Rows from block 7 of the image encoder of a small image captioner, named by matrix and row number. Rows with one number belong to one channel. Each number is 128 + 24 x the weight over its row's rms, rounded and kept within 0 to 255. All counts start at 0.
After each channel's rows are labels from the 100 images, of 14976, where the channel reaches its highest value: "peak on" is the class under the peak. Only what is clearly more common there than usual is listed. The data: made-up road signs on poles.
# convs1: 3x3 conv, stride 2 (encoder.blocks.7.convs.1.weight, 192x192x3x3, each kernel summed), inputs 78-116
# convs2: expand pointwise conv (encoder.blocks.7.convs.2.weight, 768x192x1x1, transposed), outputs 86-128

convs1.75 [129 125 125 126 128 128 126 129 160 130 121 103 130 142 127 131 126 130 126 130 131 128 129 129 130 126 129 107 129 132 127 128 121 130 132 127 128 130 117]
convs2.75 [128 128 128 128 128 128 128 128 128 128 128 128 128 128 128 128 128 128 124 128 128  80 128 128 152 128 128 118 128 128 128 128 128 128 171 128 128 128 128 128 128 128 128]
peak on: face

convs1.90 [129 126 127 128 128 127 139 128 112 130 127  65 130 112 129 126 127 135 126 131 127 129 127 131 128 128 129 134 128  96 141 129 119 127 134 129 132 127 123]
convs2.90 [128 128 128 128 128 128 128 128 128 128 128 128 128 128 128 128 128 128 128 128 128  83 128 128  11 128 128 130 128 128 128 128 128 128  82 128 128 128 128 128 128 128 128]
peak on: rim

convs1.99 [128 128 128 128 128 127 128 128 142 128 128 123 128 144 128 128 128 128 129 129 128 128 128 127 128 128 128 129 127 112 128 128 128 128 128 128 128 127 128]
convs2.99 [128 128 128 128 128 128 128 128 128 128 128 128 128 128 128 128 128 128 128 128 128   0 128 128 108 128 128 130 128 128 128 128 128 128 193 128 128 128 128 128 128 128 128]
peak on: rim

convs1.55 [130 126 129 130 129 128 125 128  63 128 129 188 127  26 127 128 120 129 126 130 128 130 129 129 128 129 127 130 129  94 128 129 122 128 128 125 126 128 117]
convs2.55 [128 128 128 128 128 128 128 128 128 128 128 128 128 128 128 128 128 128 146 128 128 129 128 128 207 128 128 128 128 128 128 128 128 128  85 128 128 128 128 128 128 128 128]
peak on: face; symbol

convs1.103 [128 127 128 128 128 128 126 127 142 128 129 170 128  86 128 128 130 128 129 129 128 128 128 128 129 128 128 128 128 126 128 128 136 128 129 127 128 127 127]
convs2.103 [128 128 128 128 128 128 128 128 128 128 128 128 128 128 128 128 128 128 113 128 128 118 128 128 129 128 128 150 128 128 128 128 128 128 115 128 128 128 128 128 128 128 128]
peak on: symbol

convs1.8 [127 128 126 127 127 126 136 127  71 129 130  81 128 189 128 130 125 128 127 128 127 126 127 127 129 128 127 129 130 157 130 128 123 128 128 128 127 127 121]
convs2.8 [128 128 128 128 128 128 128 128 128 128 128 128 128 128 128 128 128 128 137 128 128 128 128 128  88 128 128  97 128 128 128 128 128 128 177 128 128 128 128 128 128 128 128]
peak on: face; symbol

convs1.21 [128 128 127 128 129 128 125 128 119 127 129 152 128 207 128 128 129 129 129 127 128 128 128 128 128 128 129 128 129  62 128 127 127 128 129 128 125 128 129]
convs2.21 [128 128 128 128 128 128 128 128 128 128 128 128 128 128 128 128 128 128 126 128 128  10 128 128 139 128 128 127 128 128 128 128 128 128 173 128 128 128 128 128 128 128 128]
peak on: rim

convs1.97 [127 128 127 126 116 129 135 127  55 129 127 108 128 130 127 128 125 129 130 130 129 128 128 129 128 128 129 126 129 176 128 127 135 127 130 127 127 127 130]
convs2.97 [128 128 128 128 128 128 128 128 128 128 128 128 128 128 128 128 128 128 141 128 128 128 128 128  64 128 128  62 128 128 128 128 128 128 150 128 128 128 128 128 128 128 128]
peak on: face

convs1.44 [127 127 128 128 138 127 134 127 121 129 127  80 128 115 128 128 128 128 127 127 128 128 129 127 128 128 127 133 128 140 127 129 121 128 127 127 127 128 130]
convs2.44 [128 128 128 128 128 128 128 128 128 128 128 128 128 128 128 128 128 128 127 128 128 125 128 128 125 128 128 126 128 128 128 128 128 128 105 128 128 128 128 128 128 128 128]
peak on: face

convs1.124 [127 129 128 128 127 129 123 128  76 127 127 137 127  96 130 128 127 131 127 129 129 128 127 129 128 128 128 128 128 145 128 129 129 128 129 129 128 128 127]
convs2.124 [128 128 128 128 128 128 128 128 128 128 128 128 128 128 128 128 128 128 128 128 128 184 128 128 140 128 128  50 128 128 128 128 128 128 111 128 128 128 128 128 128 128 128]
peak on: symbol

convs1.41 [128 128 128 128 132 127 122 127 128 128 128 111 129 255 128 128 128 130 128 129 128 130 129 129 127 129 128 128 130 254 138 128 128 128 128 128 129 129 127]
convs2.41 [128 128 128 128 128 128 128 128 128 128 128 128 128 128 128 128 128 128 126 128 128 140 128 128 131 128 128  92 128 128 128 128 128 128 156 128 128 128 128 128 128 128 128]
peak on: rim

convs1.160 [135 132 129 128 125 131 122 128  89 129 128  70 127 124 128 128 129 128 129 130 128 128 128 128 128 128 128 127 141 116 131 128 134 128 126 128 127 128 107]
convs2.160 [128 128 128 128 128 128 128 128 128 128 128 128 128 128 128 128 128 128 128 128 128 112 128 128 124 128 128  96 128 128 128 128 128 128 122 128 128 128 128 128 128 128 128]
peak on: face